Rows from block 4 of a small image classifier, named by matrix and row number. Rows with one number belong to one channel. Each number is 128 + 32 x the weight over its row's rms, rounded and kept within 0 to 255. All counts start at 0.
Before each channel's rows are labels from the 100 images, of 14848, where the channel reaches its highest value: "colour at peak" is the nearest of a few named colours to the mean colour under the peak. Only what is clearly more common there than usual is listed. The data: reaction-diffusion patterns (Gray-Scott). In brackets: how many of the 100, against the usual share in percent.
# convs1: first pointwise conv (model.blocks.4.convs.1.weight, 160x96x1x1), inputs 0-95
# convs3: second pointwise conv (model.blocks.4.convs.3.weight, 160x160x1x1, transposed), outputs 0-159

colour at peak: black (53 vs 21.8)
convs1.64 [102  81 127 157 136 120 131 141 196 166 149 128  92 171 125  85 166 196 123 132 158 119 159 134 121 198 135 139 119 127 126 105 106 145 160 103  95  92 127 130 176 147 103  81  67 133 133  93  75 193 106 176 133 152 146 129 126 130 143  90 100 126 120 149  90  56 151 131 113 139  48 107  98 115 162 207  66 139 133 167  67 122 142 114  81 138 144 149 119 134 160 116 128 107  82 149]
convs3.64 [190 191 105 176 106  88  85  68 127  96 121 126 100 172  87 125 124 134 134 126 121  93  80 190 120 150 118 156 144 165 171 130 108  73 151 116 146 104 108 147  83 138 161 122 112  96 142 121  94  79  79 137 158 147 104 117 112 115  91 161 100 140 160 191 149 162 123 141 158 106 116 135 141 150 149 114 112 114 180 127 123  87 116  90 108 169 131 142 133 146 107 129 178 136 132  81 127  84 128 119 149 129 181 146  85 147 167 169 138  69 136 173  91   0 108 154 165 161 141 106  74 146  97 117  70  99 105 139 122 138  94  81 160 128 106 121  72 124 130 109 106  62 146 136 148 116  84 109  69  35 124 119 136 164 168 113 127 116 149 140]

colour at peak: black (60 vs 21.8)
convs1.108 [129 169 118  82 130 115 101 112 101 145  99 152 131 129 107 144 106  66 101 117 142 112 131 162 156 111 132  15  79  75  49 130 168 128 156 151 100 149 101 122 162  96 128 164  98 116 161 151 157 113  97 115  84 106 128 183 120 152 145 130 132 146 147 145 179 151 151 105 205 130 144 106 122 128 114 157 172 132 117 180 144 150  48 164 112 109 195 129 117  96  85 127  91 163 167 124]
convs3.108 [138 145 127 102 144  82 136 162 104 110  88 114 167 186  96 179  89 196  76 142 172 144 120 126 163 134 146 124 111  97 171 131  80 122 108 129 116 113 117 140 124  70 147 152 135 118 123 103 161 107 149 130 138 114  71 171 117 109  90  84 109 110 111  93 107  84 129 166 145 141  81 153 147 160  91 130 211 104 135 145 132 179 139 163 103 186 186 140 155 125  65 125  91 114 149 108 125 133 208 103  58 185 159 180 177 118 166 135 126  82 160 118  96  84 141 147 132 139  97  97 165 132 109  99 117 153  72 131 120 157 173 148 123 150 176 145 106 177 214 130  73 124 141  81 189 119 123 138  94 108 152 118 162 178 138  93 163 109 152 124]

colour at peak: black (51 vs 21.8)
convs1.40 [154 130 117 142 138 111 112 119 153  60 166 107 167 113 135 154 203 119 142  92  58 157 116 134 110 137 130  88 162 132 110 139 144 158 121 164 106 111 129 121 162 121  88 175  88 111 109 124 137 107 140 148  82 136 145  65 176 160 177 131 109 115 112  99 104 138 193 129 166 194 144 137 144 166  90 194 106 130 163  95 100 103 114 111 136  89 139  84 121  90 115 228 149 181 179 146]
convs3.40 [ 54  83 124 156 133 118 146 142 138 131  94 152 157 133  63 129 131  84 104 164 154 125  54 134 118 165 145 127 126 127  76 120 148 135 234 159 132  68 104 125 101 116 137 122 142 170 131 108 116 134 152  90 141 141  94 171  99 127 120 188 117 104  89  46 124 115 110 161 132 158  56 111  55 143 117 140 139 144  78 136 187 124 171 152 168  79  94 188 134 127  73 108 134 159  85 127 132  72 118 180  92 173  96 178 141 111 161  90  70 134 111 111 141 115  94 144 141 133 101 128 146 132  57 127 122 103 122 157 115 173 183  94 112 114 150 151  89 151  91 131 150 145 141 102  89 139 153 127 135  59 142 151 141 127 165 167  97  85 148 139]

colour at peak: grey (50 vs 18.3)
convs1.113 [144  86 131 166  74 105 167  95 107 144 111  73 109 126 125 140 117 122 115 159 143 141  95  83 129 109 181 166 108  84 173  89 117 169 138 117 101 197  51 116 161 108 137 107 140  91 176 140 163 109 133 156 119 129 133 146 113 125 154 116 159 148 121 116  85  80 144 153  76 131 127 132  79 184 197 140 107 118 125 153 123 155 146 216 107 121  68 116 127 107 113 108  80  93 141 210]
convs3.113 [117  82 126 145 144 133 121 110 115 117  95 151 122  98 111  93 135 155 101 133 100 123 129 131 127  96  81 159  82 140 151  97 158 130 154 161 148  99  67 120 186  77 147 130 126 169 102 135 122 138 116 141 196 131 100  71 139 162 132  46 107 139 112  97  79 117 130 126  97  73 184  97 111 137 153 186  81  55 118 155 124 136 100 136  99 159 126 139 127 163  38 132  62 145 152 117 125 106 119 139 143  67 108 125 101 129 206  61 138  96  95 183 155 167 143 103  84 143 124 127 133 160  67  78 181 134 100 129  82 102  76 163 154 201 110 107  86 179 178 161 121 150 135 115 130 133 113 124  92 133 136 107 126 108  81 153 154 128 186 104]

colour at peak: black (46 vs 21.8)
convs1.94 [144 122 109 117  91 115 154 121 118  84  88 114 166 163  80 166  87 163 145 189 144 153 125 172 119  43 190  60 147  77  93 190 117 154  97 151  83 128 142 114 100 113 105 150 155 145 127 101 118  76 101  56 140 163  92 170 146 132 109 102 133 155 162  91 165 138 169 127 123 168 164 153 122 104 156 110 142 123 109 130 155 123 114 130 104 107  66 120 122 109 154 113 188 198 131 154]
convs3.94 [139 135  98 134 137 128 162 172 127 140 150 119 108 153 115 177 128 169 140 139 118 157 109 152 135 128 137 129 132 111  91 131 138 185 166 121 127 189 163 104 110 200 149 113  56  56 119 132 191 137 118  86 199  96 132 183 119 129 146 136 229 161 108 165  99 134 137 163  92 150 156 131 128  99 169 164 130 126 131 144  58 121  96  87 153 132  81 113 126 100 113 108 178 162 128 171 126 180 153 101  94 157 127  80 147 101 135  94 138 118  88 146 151 100 170 132  86 130 125 129 118 109  93 107 106 160 154 207 123 105 130 146 137 126  40 110 131 180  53 116 133 119  90 135 117 167 142  59 134 161 119 176 187 133 109 136 118  92  60 114]

colour at peak: black (51 vs 21.8)
convs1.59 [137 141 103 129  23 190 126 114 125 108 123 106 147 193 142 113 132 185 103 109  54 124  97 112 119 136 113  94 136 135 130 170 103 148 136  86 162 178 131 173 118 145 126 101 209 134 159 100 170 142 128 126  66 137 104  84 147  92 122 190 106 111 145 128 108 154 109 157 122 133 149  85  95  60  99 142  64 122  97 145 130 140 142  76 129 121 134 133 110 103  99 196 166 105 104 144]
convs3.59 [ 90  59  68 120 158 132 129 128 124 124 158 123 109 117 169 112 166 136  46 160 128 131 165 145 111 157 170 162 185 115  94  88 149 163  96 144 132 158 130 112 102  94  95 129  98 108 123  87 204 136 133 129 105 142 118  90 132 131 133 116  96 103  89  96 119 133 144 122 144 145  73 105  92 136 149  72 104 149 173 123 162 147 186 127 139 184 144 104 154 152 131 104  62  84  95  98  94  98 123 110 144 106 163  94  31 134 112 131 167 182  87 141 111 164 147 133 133 114 190 149 155 125  86 175  98 131  57 101 110 106 117 182 130 112  90 154 124  80  83  89 128 124 157  89 153 173  56 103 121 178  83 107 125 102  94 125  85  81  97 139]

colour at peak: grey (44 vs 18.3)
convs1.36 [119  88 145 154 121 106  94 132 197 166 102 113  82  93 132 176 135 128 131 121  49 136 130 132  99 166 153 208 164 133 118 118 123  47  51 123 131 127 115 132 159 137 108 111 104 114 141 157 177  65 101 122 137 211 127 131 105 128 123 144 119 154  55 129 135 164 164 127 190 124 107 131 149 153 121 146 123 170 143 100 170 134 205 127 104 138  72 151 133 153  84 119 101 126 124 126]
convs3.36 [154  90  74 110 143 118 113 126 105 106  29  77 164  66 141 193 118 125 123 122 140 138 108 133  95 141 118 155  94 186  82 189 113 163  61 173 113 132  99 167 132 104 123 133 173  80 127  86 120 148  84 115 129 126 102 109  95 129 121 124 159 145 132 130  97 135 102  59 100 142 113 128 110 105 145 108 145 147  84 149 117 140  60 156 111 170 138 108 105  85  66 165 136 145 170 147  97  88 147 124 132 133  97 117 130  94 131 117 119  64  52  77 204 191  89  95 151 136 175 192  99 122 149 139 145 115 167 151  61 133 155 156 145 188 134 143 120  64 114 150 123 103  99 115 117 150 161 115 113 135 110 123  79 161 147 134 130 150 188 118]

colour at peak: grey (45 vs 18.3)
convs1.140 [201 190 128 136 149 127 167 155 100 125 135 127  95 127 114 128 123 140 138 179 110 162 141  85  88 147 119  88 111 100  79 105 155 150 137 115  98 120 124 131 232 104  58 121  93 122 171 113 146 148 125 127 127  47 127 131 124 154 117 127 127 112 165 154 137  58  95 136  91 143 141  86  60 112 162 110  76 108  77  79  98  76 107 170 110 165 123 117 132 139 109 147 102 186 115 159]
convs3.140 [136  94 138 155 151  58 105 132 115 154 133 122 110  90 112  81  83 142 160 128 150 124 126 113  80  80 107 157 111 200 125 140 138 118 118 132 156 154 125 123  84 117 177 105 147 150 135 136 109 122 160 103 172 169 128 126 240 178 152  59 129 108  91 139 127 110 129 139 140 207 179 192 145  52 102 155 107 138 159 106 114 139 137  95 168 169 117 126  78 123 106 146 150  77 119 116  55 150 100 155 134 124 106  76 172 157 124 124 110 128 105 125 177  96 182 131 162 195 182 137 117  89  89 105 135 136 123 161 122 158  69  69 153 128 120 130  99 136 120 100 137 154  94 172 112 120 166  83 117 121 152 150  41 105 123 121  93 123 148  85]

colour at peak: black (46 vs 21.8)
convs1.157 [119 125 152 139 135 126 137 133  98 133 123 182 142  59 102  48 130 138  60 104 142 113 144  97  86 158 193  22  92 176 144 120 141 119 101  89 130 131  79 149 131 126 123  86  84 114 140  64 174 160 213 152 140 114 102 123  99 136 161  92 109 130 114 115 151 149 167 157 159 122 145 115 113 132 109  67 168 130 185 115 132 121 123 121 129 128 121  99 141 130  95 120 166 108  63 148]
convs3.157 [ 98 138 114 135 118 164  94 129  90 132 147 141 159 201 120  97 165 147 131 175 144 117 101 123  93 129  88 117 144  86 150 122 195  91  99 137 139  88 137 124 108 155 134 101 124 119 122 111  50 171 123  85 132 102 100 163 104 172 157 163  82  99 134 147 131 122 108 227 111 126 125 174 132  85 101 113 139 172 168 174 200 140 136 202 135 128 179  81 167 169  97 131  81  93  99 144  96 137 173  92 158 113 142 133 152 146 139  93 121  96  97 158 164 185 100 137  94 134 145 179 137 121 132 110 126 151 173 142 119 179 108  74 138 118 145 119 142 183  95  98 184 143 121 125 134 202 131 133  50 144 169 174 133 152  76  59 151 119 139 142]

colour at peak: grey (44 vs 18.3)
convs1.30 [181 116 122 168 107 132 164 198 178 109 160  93 145 175 123 117 125  91 152 177 133 173 160 118 124  84  94  93 158 107  91 110  91  65 117 142 151  99 153 157  94 130  95 168 128  91 131 153 124 177 128 115 123  60 196 147 136 103 157 141 140 124 156  84 188  39 121 123  93 109 151 112 106 145 128 139 133 105 128  84 120 106 128 169 126 131  91 182 106  50 123 154 111  88 112 125]
convs3.30 [163  83 200  83  84 141 138 115 146 167 109 108 204 161 202 129 155 187  76 149 119 112 211 119 144 135 128 142 125  99 162 129  94 132  99 139  99 152 189  79 113  98 115 148 117 134  80 153 132 116 168 112 126 119 127 137 114 105 173 166 137 144  94 130 181 117  91 107 158 135 145 123 109  97 148 157 102 134  75 150 157 174 174 145  77  56 152  78 135 154 149 146 141 125  68 146 137  80 108 112 111 117 127  94 150 118 154 170  94 158 109 189 131  95 159 159 107 161 134 121 157 165 104 110 164 110 146  86  94 149  78  94 117 139  88  96 119 170 135  56  85  95 216 135 110 147  86 134 149 184 122 138 134 128 133 154 129 143  99  71]

colour at peak: black (60 vs 21.8)
convs1.153 [ 86 139  90 127 160 121  73 139  99 110 111  76  64 144 125 126 144 139  80 124 144 140 126 116 142 125 164 131 113 149 109 120 109 151 102 155  78 139 153 168 149 121 160  87 117  63  82 116 116 125  95 153 139 112  93 156 191 112 167 172 138  75 179 122 140 143 133  94 114 164 234  86 139 101 119 115 136 118 133 174  67 102 111 133  65 175  94 119 183 133 186 142 186 131 135 117]
convs3.153 [149 135 106 121 115 165 153 153 112 187  78  84 107 131 125 116 124  93 139 168 112 130 114 207 167 130 139 138 105 196 117 135 111 122 120 110 138 145 187 155 136 133 115 153 169 137  89 115 182 109 165 145 127 107 106 211 119 126 146 116 163 111 121 100  58 151 133 162  94  81 175 101 144 104 113 137 118 110 149  75 161 122  72  94 129 107   9 121 128 140 132 166 134 118 162 121  75 126 124 138  81 114  96 141 134 120  34 114 188 111 134 103 122 124 188 171 100 116 145  92 133 143 106 136 150 177 195 107 106 143 145 165 107 107  43 124 149 128 141 107 109  94 116 136 171  93 115 132 179 174 118  62  86 102 120  88 137 105 117 163]

colour at peak: grey (42 vs 18.3)
convs1.93 [136 144 159 133 152 178 123 206 124 118 129 161 165 133 134 104 128 202  73 112 116  99  94 145 150  98 180 113 109 137 138  93 148 110 148 165 176 123 122 137 206  69 160 116 203 114 129 159 121  66 195 112  61 140 157  93 113 145  99 151 115 119 133 154 105 109 213 118 140  76 138 101 171 137 104 128 111 170  99 123 134 134 178 137 121 132 139 105 142 112 156 144 157  72 103 135]
convs3.93 [122 160  97 147 118 142 118 121 134 192 153 138 121 131  80  82  95 120 196 130 137 143 151  90 125 116 213 119 152 111 114  90 102 161 127 131 105  99 154 108 139 183 127 145 115 152 205 155 171  69 115 145 104 107 120  94  92 156 149  98  98  65 118 103 127 128 116 122  92 125 139 179 103 129  94 194 100 103 172 159 165 139 121  86 106 169 115 100 110 120 171 158  99  97 100 173 105 162 109 101 114 101 159  91 101 194 145 172 118 125  99 116 100 186 136 159 142 144  73 136 167 140  90 145 135 101 100  74 145 149 147 117 103  94 130  56 100 141 152 194  95  89 125 170 107 131 100 130  66  96  97  90 101  77  82 119 113  88 194  72]

colour at peak: black (50 vs 21.8)
convs1.136 [115 140  99 208 145  98 129 124  90 162 115 121 113 173 137  99  92 126 106 224 113 161  96 104 167 117  99  90 108 113 109 102 131 182 154 182  89 124 110 125 150 128 179 168  94 126 130 154 144 137 171  72 119 157 103  99 169 156  83  94 109 105 162 100  88  89  96 181  99 156 118 108 126  57 146  70 105  88 103 134 161 130 128 121 153 143 121  91 168 153 114 118 119  95  98  61]
convs3.136 [133 150 125  85 109 160 129  87 114 180 143 151  91 179  94 137 154  95 104 217 156  66 200 110 153 125 131 149  83 146 120 110  96 130 145 151 109 145 114 158 136 113  46  72 108  85 117 156 140 154 119 164  76  56  88 163 158 120 147 115 121 116 151 110  92  96 173 130 118 103 139 146 108 115 116 163 144  60 119 102 130 122 134  95  65 147 148 113 161 151 111 115 107 136 142 123 131  93 176  83 136 116 132 138 172 154 137 135 147 113 150 109  50 134 145 118  78 116 155 149 208  93  88  94 101 111 115 160 122  84 108 117 112  74 111 104  78 135 103 163 179  59 137 123 134 120 143 149 121  65 141 103  72 139 154  92  50 102  87 110]

colour at peak: black (48 vs 21.8)
convs1.156 [150 112 125 141 155 168 183 171 159 150 168  85  80 111 131 107 142  79  77 113 141 150 164 119 132 124 138  84 153 105 125 173 149 145 165 183 113  66 110 103 128 156 110 145 122 103 142  90  91 122  84  90 137 121 123 116 100  70 117 123 130 122  90 159  30 117 147  93 176 181 189 150 184 110 148 141 120 142 110 149 151 127 172 144 126  90 142 120  49  79 139 175 136 154 171 119]
convs3.156 [127 123 102 158 157 122 133 112 142 131 113 157 134 168 178  92  58 141 126 156 152 106 110 105  39  91  72  53 123  80 105 136 135 105 129 201 127 143 146 121  72  71 178 106 148 135  64 138 169 107 100 168 101 107 132 135  80 127  91 108 151 100 105 112 146 104  97 161 160  94  79  78 114 121 186 141  74 134 159 102  60  81  96  89  89  90 179 139 117 121 145 128 101 111 158 120 146 136 126 125 161 156 100 124 119 127 108 129 157 114  91 165 140 132  89 145 159  90 161 138  87  98  60  77  55 116 204  87  79 129 132 147 130 100 150 123 115 121 107 164  63 123  79  79 123 121 118 142 105 132 139 147 170 105 132 134  92 109 162 127]

colour at peak: grey (39 vs 18.3)
convs1.158 [110 113 156 113 142 172 111 152 184 143 191 136 184 179 108  89 127 122 115 167  98 141 141  85 136 100 173 103 169 146 169 164 208 147 118 176 184 161  18 132 139 120 120  50 119 174 159 113 153 125 148 123 129 123 101 172 134 129 140 113 158 103  97 101 134 124 128 121 162 121 106 128 103 108 137  97 109 142  73  69 119 113  84 121 135 168 138 124 163 188 128 148 130 118 161  93]
convs3.158 [148 149 112 105 145 150 186  77 122 153 141  99 180 177  82 143 151 167  60 119 119 148 100 101 112 176  85 100  88 135 193  93 125 182 140 142 100 153 146 117 162 149 144  91 161 146 112  76 136 143 117 111 110 104 173 140 111 142 174 107 149 112 128 150 132 183 129 172 120 143  90 102 105 136 104  94 125 110 120 116 155 174 127 168 196  87 139 128  81  89 158 108 164 142 146 120  91 131  83 133 137 121  88 106 144 101 131  60  79 132 107  79 171 158 102  86 163  72 100 155 133 141 171 145 126 105 181 127 119 134 137 152  96  78 195 161 106 114 133  97 108 127 100  88  41 208 106  98 148 115 118 118 178 160  81 122 122  99 167  63]

colour at peak: black (63 vs 21.8)
convs1.76 [186 121 136 144 150 121 151  82 165 149 147  88 159 100  77 136  96  81  85 143 144  92 117 152 183 131 166 127 155 119 100 138  80 148 151  99 104  69 141 150 132 141 160  81 142 120 121 108 110 123 168 102 173 135  98 111 142 177 109 137  89 129 134  58 105  59 142 171 109 169 135 210 152 159 111 148 102  75 134 200 122 130 144  78 133 143  87 147 161 108 118 135  99 127 118  47]
convs3.76 [170  97  96 125 141 130 137 160  69 127 142 175 170 150 105  87 140 125  62 138 134 143 108 164 154 166 177 139 149 134  86 138  87 140 134  68 132 140  62 114 188 163 101 163  79 143 163 102 146 117 145 124 153 199 168 105 133 153 116 138 163 154 163 108 103 127 109 161 116 148 134 135 115 153 158 145 103 119 151  68 128 150  74 166 123 160 129  50 126 113 145 123 162 109 118 137 115 156 161 166 130  93 147 155 101 136  79 118 126 148 105 149  70 150 147 164 162 152 143 162 173 130  93  92 165 160 124 163  83  67 134 141 157  80  82 136 133 165 121 169 167 192  60  55 134 129 112 153  98 135  90  98 150  89 218 141 105 115  61 127]

colour at peak: grey (44 vs 18.3)
convs1.41 [100 146  83 126 133 181 171 152 165 101 127 151 142 163  69 136 163 170 138 138  89 181 119  64 133 105 123 138 154  78  89  68 110 158 117 153 123 131 153 177 181 115 160 102 146 178 175 169 136  87 160 138 109 149  87 144 118 121 105 110  87 142 151 131  74 130 126 119  81  72 106 155 136 156 122  64 128 162 149 145 159  78 176 158 133 176  95 193 167 105 135 121 126  89 104  89]
convs3.41 [129 125 132 128 110 169 131 109 152 194 159  99 106  57 121  89 155  58 172 101 136 149 148 109 168 128 116 145 154 178 130 145 168 131 144 144 155 145 151  75 163 146 146  89 155 104 105 116 124 127 102 115  99 168  86 198 176 139 158  97 104 119 129  82  83 111 122  94  63 155 119 173 100 145 139 140  85  62 162 185 122 144 189 102 138 150 129 101 129 145  89  92 131 127 158  37 143 114 112 146 127 127 122 131 133 110 105  88 133  69 149 171  93 125 135 145  97  88  56 114 160 108 122  86 109  58 151 183 105 165 129 160 104  99 111 107 130 198 127 174 167 193 114  90  95 132 129 124  93 120 141 130 194 114  89  88 166 123 132 158]

colour at peak: grey (43 vs 18.3)
convs1.83 [167 107 160 159  98 104 148 188 110 117  71 175 126  91 140 129 134 151 115 209  56 146 135 125 113 141 104 183 115  97  99 104 136 169 130 111 175 132 123 104 101 155 147  81 110 129  91 154 117 118  56 139 143 190 185 165  85  94 175 121 137 175 111 124 107 157 159 133 126 139 134 116  83 214 183 118 126 155 111 106 148 148 143  96 103 130 110  65  95  92 174 101 128 138 131 126]
convs3.83 [140 155 157 112 163  62 164 150 129 125 159 110 129 166 143 127  77 154 120 179 100 141 154  82 119 113 117 109 185 149 104 196 201  70 184 144 130  82 133 143  94 141 154 113 139 205 139  67  87 107 113 134 114 107  73 150 134  87 133 163 153 135 171 149 124 170 127 179 168 104 141 233  81 191 121 161 161 108 139  95 145  47 158 153  76 123 111 102 179 101  92 139 137 128 159 167 102 141 155 142 137 119 114 127 134 178 122 132 125  95 118 159 144 116 151 177 125 171 111 120 165 137 106 126 116 174 115 103 165 175  91  83 155 141 174 117 134  93  98 164 139 114 131 168 124 114 127 167 161  93 160 109 182 128 135 129 171 153 160  98]

colour at peak: black (46 vs 21.8)
convs1.12 [145 151 133 129 152  94 116 110 120 130 195 117 101 158 197  94 163  59  98 141 135 124 133 122 168 125  92  79 125  97 153 156 188 170 105 135 113 140 132 109 118 143 134 129  75  88 110  88 103 107 152 141 123 121 164  98 137 154 137 154 105  64  79 129 147  67 152 130 130 170 128 151 123 155  99 172  77 127 153 138  50  96 146 127 157 146 118  68  58  52 186 121 118  94 147 147]
convs3.12 [ 31 134 120 255 137 123 136 140 104 153 114 106 144 191 137 169 165  78 126 133 124 110 160 165 191  76 173 165  77 142 127 145 188 149 104 147 151  60  95  71 128 145 181 142 144 161 119  70 105 127 150 142 106 122  92 162 107 150 116 118 119 120 168 145 136 106 110 151 110 149 103 205 144 171 208 117 160 175 122 153 137 136  95 129 164 139 115 114 149 108  83 109 134 111 134  95 120 110 125 139 127 171 117  93 150 150 112 144 118  97 115  98 155 141 160 151  91  95 112 112 139 108 102 152 124 121 131 140  83 109 207 107 164 118 170 112  86 140 106 165  92 104 107 115  81  67  73 151 130 131 157 107 125 124 144 119 170 184 124 133]

colour at peak: grey (38 vs 18.3)
convs1.27 [102 148 141 159 153 103  73 210 132 175 122  93 148 165 162 157 129 115 128 111 140 128 175 148 128 180 144  97  89 125 125  97  63 143 146 176 108 112  94 135 130  79 100 125 130 128  32 164 191 104 151 107 118 117 130 136 218  71 123 135 119 118 152 117 153 141 117 135 143 184 118 120  90 170  91 116 122 138 149  99 107  95 119 172 104 181  58 108 169 117 150 107 163 108 142 125]
convs3.27 [ 75 125 145 128 129 110 117 109 123 102 120 158 136 177 136 142 206 147  60  96  70  76 141 138 183  66 133 108 142  99 118 173 158 131 146 128 150 140 133 150 106 148 146 120  85 106  72  59  98 160  76 174  78 128 154  88 120 113 116 127  91  91 124 112 123 171  94 144 144 128  92 126  69 152 107 180 115 141  82  67 161 150 156 157 130  71 152 158 190  85 104 110 112 152 102 116 158  91 124 100 177 145 165  81  69 138 111 153 113 131 125 130 100  95 112  97 125  83 134 104 173 120 161 151 110 120 132 117 138 118 182 112 120  84 105 172  98 129 171 150 143 185 130  70 167 170  67 120 150 150 116 109 166 151  98  95 113  96 156  44]

colour at peak: black (44 vs 21.8)
convs1.74 [137 145 110 150 138 165 139 130 133 153 146 152 120 143 157 102 153 190 104 172 177 107  85 121  92 132  90  38 104 138 174 121 128  72 156  64 104 119 153 132 166 102 141 119 132 144  91  76 120  58  92 139 123 137  72 193 150  70 105 131 130 148 146 151 129 141 122 144 213  75 124 128 131 137  90 115 155  75  85  89 122 134 128 123 112 150 131 176 167 106 151 141  59 111 145  95]
convs3.74 [131 153  99  71 138 117 125 146 132 130 133 115 103 115 161 123 135 101 101 140 122 104 159  90 160 114 150 114 163 111 106 116 161  59 119 128  96 174 174 126  60 106 124 118  97 111 122  82 146 145 108 155  99 145 138 155 112 130 110  99 135 136 145 134 129  64  95 124 159 154 100 130 142  95 137  72  99 139 196 130  97 134 166 138 100 114 100 146 163 108  57 127 138 144  89 135 152  57  89 118 107 218 138 167 179 100 162 128 104 129 148  93  51  99 111 110 134  86  77 160 131  93  77 106  26 151  94 142 108 100  99  91 147 179  41 162 118 138  89 112  89 115 125 152 148  96  66  86 115  96 148 195 170 165 106  90 129 119 139 121]